Rows from block 3 of the image encoder of a small model that answers yes/no questions on an image's attributes, named by matrix and row number. Rows with one number within an expert belong to one neuron, the router's apart. Each number is 200 + 40 x the weight over its row's rms, rounded and kept within 0 to 999. All counts start at 0.
Before each expert's rows are labels from the 100 images, of 14976, where the router gives the expert most weight on average: "colour at peak" is the nearest of a few named colours to the mean colour under the peak; "top examples" is what is common among them. Only what is clearly more common there than usual is listed. The data: rendered roads seen from a driver's seat, with toy cars, trees and houses.
# router: router (encoder.blocks.3.mlp.router.weight, 8x192, trained with AdamW), inputs 0-63
# up: expert up (encoder.blocks.3.mlp.up, 8x192x192), inputs 0-63
# down: expert down (encoder.blocks.3.mlp.down, 8x192x192, transposed), outputs 0-63

# expert 7
colour at peak: white
top examples: snowy verge; bends right; vehicles: zero
router.7,195,213,175,243,195,202,190,163,198,205,214,245,228,258,334,275,143,98,203,192,152,248,209,248,197,233,296,197,270,180,182,157,255,211,215,159,229,154,179,187,212,234,213,190,165,225,217,238,183,251,199,208,181,130,243,183,166,229,194,193,215,112,225,193
up.0,139,188,250,251,184,230,214,246,202,220,192,149,200,206,172,200,242,169,252,197,172,244,157,237,81,185,244,241,180,194,204,201,168,191,159,204,101,163,181,233,224,213,183,268,210,267,236,269,185,118,218,207,173,170,196,142,297,193,220,198,256,183,175,222
down.0,179,148,210,221,227,183,89,176,204,126,150,220,258,163,221,153,242,158,253,213,143,196,214,205,159,194,164,169,192,195,244,158,175,220,207,211,225,252,217,228,244,151,173,119,263,185,193,194,221,195,189,190,225,250,234,120,160,214,246,180,224,216,189,169
up.1,202,217,165,185,213,238,235,228,281,264,211,239,228,220,213,198,182,184,240,204,262,187,168,140,176,174,143,230,175,185,194,223,140,205,207,139,197,195,197,271,206,108,215,228,214,212,204,226,231,186,90,183,183,170,175,261,151,207,118,238,210,219,204,138
down.1,228,176,221,206,171,131,189,217,121,199,149,219,235,213,295,160,151,235,203,168,251,177,163,211,240,219,209,137,266,216,239,173,213,212,136,196,216,217,126,145,187,216,130,167,269,163,223,123,188,277,275,231,171,158,212,129,199,191,187,188,276,105,200,189
up.2,189,205,207,227,208,84,182,157,216,183,184,150,192,222,205,246,165,155,148,227,221,200,248,239,202,235,303,200,216,177,232,238,229,307,268,212,204,155,155,148,188,196,158,218,177,208,301,204,253,251,192,260,218,199,248,180,251,192,256,108,259,157,187,149
down.2,183,191,118,131,167,253,191,194,156,169,183,238,229,220,186,174,260,195,295,202,196,198,173,219,133,182,133,209,186,223,213,158,219,134,211,204,197,188,201,154,194,247,245,273,177,169,185,207,180,177,248,223,144,201,234,215,240,152,195,163,212,194,233,193
up.3,268,205,182,158,138,176,183,208,211,224,179,275,172,229,184,159,229,217,267,234,261,213,185,147,217,196,215,233,210,279,198,177,229,195,205,147,284,227,228,208,170,203,103,189,227,207,221,153,154,249,196,178,235,176,213,249,221,230,149,244,187,225,270,162
down.3,234,185,174,241,181,203,146,167,143,210,259,136,91,257,200,170,233,288,116,283,252,224,240,232,221,262,170,240,193,263,239,174,130,194,221,197,224,172,235,190,208,235,213,174,166,126,187,163,189,252,141,257,263,223,204,240,189,203,212,234,141,180,197,256
up.4,224,197,144,183,214,218,236,135,205,173,207,225,228,292,225,177,231,207,154,192,230,177,159,162,271,202,239,190,188,234,164,168,264,257,211,193,181,231,188,227,223,191,189,160,189,201,185,234,225,174,241,125,159,159,195,218,197,167,109,181,204,187,148,195
down.4,234,193,214,171,192,242,214,275,141,228,134,214,191,187,198,203,155,167,232,197,88,284,216,234,191,237,190,111,202,202,234,226,206,281,167,137,192,115,131,196,175,184,193,174,241,232,237,175,151,181,239,234,230,202,148,211,223,248,228,252,223,208,195,169

# expert 4
colour at peak: grey
top examples: bends left; vehicles: zero
router.4,224,230,147,171,278,244,197,262,199,214,208,214,269,239,198,142,214,168,241,240,233,153,189,84,133,234,228,240,220,184,210,184,115,132,167,226,234,230,142,191,212,206,222,231,279,202,208,187,177,236,233,204,180,146,156,209,164,238,207,191,197,159,200,139
up.0,220,204,168,299,205,175,194,140,150,159,242,211,181,145,184,186,172,212,236,202,223,201,193,255,186,258,132,195,215,243,226,166,184,159,233,226,270,203,256,206,202,133,240,178,232,134,232,201,191,234,254,190,185,182,219,187,240,122,248,154,206,258,245,140
down.0,192,223,166,236,241,149,173,193,196,185,181,190,187,136,227,182,201,228,222,247,195,232,139,199,229,200,183,243,262,212,184,102,286,187,218,233,208,173,178,172,167,148,310,214,207,226,125,225,240,149,185,234,249,196,207,121,154,262,130,267,210,210,212,186
up.1,221,282,214,152,225,236,227,236,215,179,159,189,213,255,236,243,249,174,205,175,192,219,169,190,82,195,238,171,226,148,243,188,271,216,223,125,163,223,191,244,186,178,163,290,228,201,219,277,211,247,242,288,143,169,202,164,186,218,155,209,159,247,246,192
down.1,193,225,179,188,142,187,226,154,168,160,135,261,259,190,167,165,235,175,235,205,99,123,254,213,191,162,207,195,146,213,254,216,157,137,137,184,233,153,209,186,227,181,252,274,178,201,208,182,140,165,238,188,133,264,206,249,215,265,242,175,265,150,219,217
up.2,237,248,165,192,239,160,182,121,234,145,287,277,203,210,217,136,213,168,163,246,185,231,159,169,284,202,240,220,233,170,170,196,175,176,92,182,142,244,172,222,169,176,222,237,225,232,220,203,202,194,268,196,224,241,198,216,120,205,124,225,172,196,224,212
down.2,179,159,190,195,169,257,193,211,184,179,227,181,233,220,239,130,81,215,182,137,208,171,215,182,224,253,262,153,132,165,288,276,149,237,158,142,233,210,218,228,226,188,258,185,181,223,214,268,216,260,152,195,186,194,217,210,195,38,171,178,235,248,199,133
up.3,197,189,160,188,198,234,221,224,250,202,158,260,186,227,226,180,145,125,189,174,278,225,180,155,269,244,261,214,167,223,257,139,206,289,170,233,200,241,182,132,225,156,174,180,214,183,188,175,181,234,158,224,204,189,215,198,107,235,205,209,149,204,215,167
down.3,148,276,240,252,261,195,175,198,221,170,184,205,191,185,174,213,259,243,149,99,137,246,196,171,146,160,152,201,159,199,193,151,257,256,160,150,265,174,228,151,186,198,305,230,300,183,213,184,197,163,200,187,187,219,216,193,198,249,186,220,245,222,166,255
up.4,248,207,169,199,223,255,142,202,274,184,107,194,225,233,94,152,177,227,153,235,235,223,231,217,231,269,352,171,234,212,190,120,190,179,247,134,163,211,266,177,261,169,194,275,235,210,162,294,172,158,181,220,210,240,173,197,178,156,202,248,224,209,177,176
down.4,272,173,124,234,238,171,200,203,177,213,185,157,215,212,178,145,133,208,193,232,297,193,154,198,200,173,171,194,224,161,229,157,191,146,227,146,221,225,269,190,261,256,243,249,190,177,210,134,162,163,175,114,187,232,233,169,198,206,215,279,251,192,198,227

# expert 3
colour at peak: brown
top examples: snowy verge; dusk; crossing stripes
router.3,143,236,177,199,185,161,81,241,243,210,176,175,211,142,210,235,179,169,186,195,187,174,302,131,236,214,224,185,223,194,253,203,220,218,244,187,236,206,234,161,237,193,188,164,183,243,213,187,143,243,148,216,173,211,268,207,207,109,186,320,234,208,135,192
up.0,196,215,189,153,262,187,207,206,210,221,191,217,203,260,195,186,195,222,205,188,174,217,176,190,302,243,250,108,211,163,125,222,151,188,184,172,236,258,170,153,190,197,199,200,234,231,277,153,224,140,234,249,245,204,261,234,166,218,235,246,229,186,229,176
down.0,208,189,212,197,204,142,179,241,234,195,149,115,214,236,208,243,163,233,203,182,212,115,169,213,239,216,250,207,203,171,222,140,232,168,180,245,272,109,235,200,166,187,143,182,135,181,206,144,141,211,223,193,204,123,202,138,243,250,252,152,188,206,160,227
up.1,210,216,163,141,174,210,170,269,138,178,158,221,153,190,250,254,301,191,235,255,201,172,272,197,208,223,163,239,247,142,189,202,223,170,273,174,177,105,253,225,135,174,181,233,194,199,234,215,238,199,216,211,254,170,217,148,207,163,219,190,197,199,238,176
down.1,266,270,171,190,136,180,143,190,224,164,162,180,240,249,207,216,124,206,97,243,247,153,188,232,216,239,204,219,215,189,190,230,146,200,193,143,187,204,197,193,221,138,155,121,137,156,157,221,210,173,148,225,172,293,167,181,144,178,192,196,171,129,196,202
up.2,222,223,263,222,231,181,173,155,188,201,217,230,181,175,235,174,164,138,122,227,215,194,198,206,202,213,218,193,252,229,299,201,292,116,173,143,192,225,220,153,211,174,183,218,288,243,183,159,178,237,161,191,240,222,239,221,231,226,256,186,261,170,180,280
down.2,207,151,236,185,259,220,164,286,157,204,166,190,216,224,182,265,228,175,141,221,180,139,251,263,210,223,203,166,195,162,212,164,193,221,134,254,254,120,220,175,157,257,263,164,178,184,227,285,175,140,268,159,190,138,253,133,172,272,181,85,181,173,322,144
up.3,186,229,176,176,224,133,202,237,224,182,114,247,183,176,156,166,188,125,186,206,214,174,199,199,208,237,282,251,171,182,220,229,210,237,220,177,254,213,201,204,159,149,260,150,165,201,255,133,190,205,238,206,177,248,200,170,275,201,180,273,227,182,164,180
down.3,230,162,224,277,183,204,225,165,142,237,149,199,230,197,219,225,170,204,207,191,181,156,197,240,218,183,122,169,242,229,159,177,228,276,133,132,168,201,197,226,183,240,178,268,255,152,162,178,202,287,203,196,202,261,318,168,149,221,137,168,186,174,185,225
up.4,199,199,218,290,171,185,200,214,263,199,190,151,153,210,182,239,204,198,104,179,161,224,204,224,276,209,194,191,254,199,213,190,248,202,230,200,197,179,273,203,265,105,242,226,197,171,221,226,181,192,205,185,135,210,142,195,162,167,209,254,213,97,184,151
down.4,245,237,250,207,177,218,161,235,181,185,81,194,190,232,226,204,156,202,174,221,178,217,183,247,168,213,243,215,157,163,254,225,185,181,279,291,172,145,179,161,140,216,219,214,231,271,182,211,189,243,173,218,170,196,218,200,269,167,200,105,188,195,198,191

# expert 1
colour at peak: grey
top examples: house; snowy verge
router.1,269,276,245,180,171,273,228,117,211,230,175,252,206,209,168,166,218,290,186,249,180,162,180,207,253,229,120,241,178,201,185,240,206,158,192,157,94,214,246,212,195,203,223,224,225,208,135,155,202,105,232,158,239,216,118,237,187,202,189,148,193,130,186,201
up.0,262,199,275,227,262,152,195,245,240,229,210,197,87,282,244,211,181,235,146,189,127,228,135,163,115,195,217,193,142,192,250,223,250,135,182,203,224,275,188,165,253,175,283,244,225,183,202,241,185,194,232,191,174,208,221,232,205,222,212,255,188,164,222,285
down.0,238,221,218,240,249,194,157,172,158,117,206,158,300,176,233,138,131,132,207,251,231,187,207,215,138,194,175,181,187,184,205,239,182,93,172,201,281,195,241,192,178,163,198,156,226,183,201,278,176,224,263,211,244,243,180,188,154,211,208,120,192,168,233,195
up.1,181,200,312,169,186,182,215,202,164,211,238,176,166,203,138,297,282,181,197,195,139,197,263,192,196,141,234,179,167,177,224,208,246,161,257,121,172,237,145,228,177,248,158,203,218,232,167,211,196,164,150,183,166,224,199,237,108,205,218,265,168,74,210,174
down.1,301,121,164,229,271,258,169,245,165,185,204,318,196,226,148,215,207,167,109,165,254,135,174,205,184,183,199,261,219,230,193,231,159,326,184,196,216,235,233,125,258,181,232,223,192,189,206,179,212,219,204,191,268,172,170,216,246,148,250,183,282,257,165,117
up.2,140,151,262,201,146,217,175,279,208,138,180,174,174,204,256,189,237,215,145,198,272,223,192,162,220,275,206,146,215,242,253,163,190,217,220,211,214,277,258,207,218,236,190,228,233,180,157,140,203,171,195,206,202,282,204,135,226,193,182,162,244,185,164,262
down.2,188,213,224,194,227,234,244,163,178,198,193,255,198,265,314,211,185,142,148,189,216,218,206,245,263,184,226,296,119,231,204,188,213,261,144,242,195,227,154,216,91,232,241,252,164,106,233,245,175,289,176,219,189,168,222,210,202,180,163,234,196,220,226,167
up.3,191,72,168,205,207,192,187,170,186,178,214,225,245,256,149,173,249,184,245,256,145,212,150,164,174,188,223,190,212,218,134,148,193,208,128,99,170,317,173,190,169,225,230,154,211,179,252,179,148,205,219,212,161,178,216,252,137,253,182,199,178,256,195,194
down.3,185,277,166,150,207,153,243,162,157,226,171,155,171,173,147,216,161,188,159,169,232,270,200,211,188,234,187,189,249,155,178,172,225,197,145,175,204,171,199,140,260,188,212,234,186,150,177,233,269,219,199,240,187,194,176,183,254,169,204,175,226,189,298,156
up.4,201,194,246,269,204,179,157,218,257,240,216,219,132,182,182,195,161,160,195,185,257,209,206,172,150,207,255,191,188,179,217,226,144,125,263,188,128,198,182,207,202,153,178,229,276,230,142,208,204,192,187,238,227,215,183,237,216,176,201,173,168,170,232,213
down.4,190,113,186,214,244,184,209,110,214,202,210,164,134,188,170,167,163,259,159,250,198,217,187,213,177,228,207,204,183,220,189,182,153,181,213,212,201,226,136,187,226,229,265,149,155,177,195,183,313,194,194,170,166,173,260,230,212,180,220,105,209,197,180,137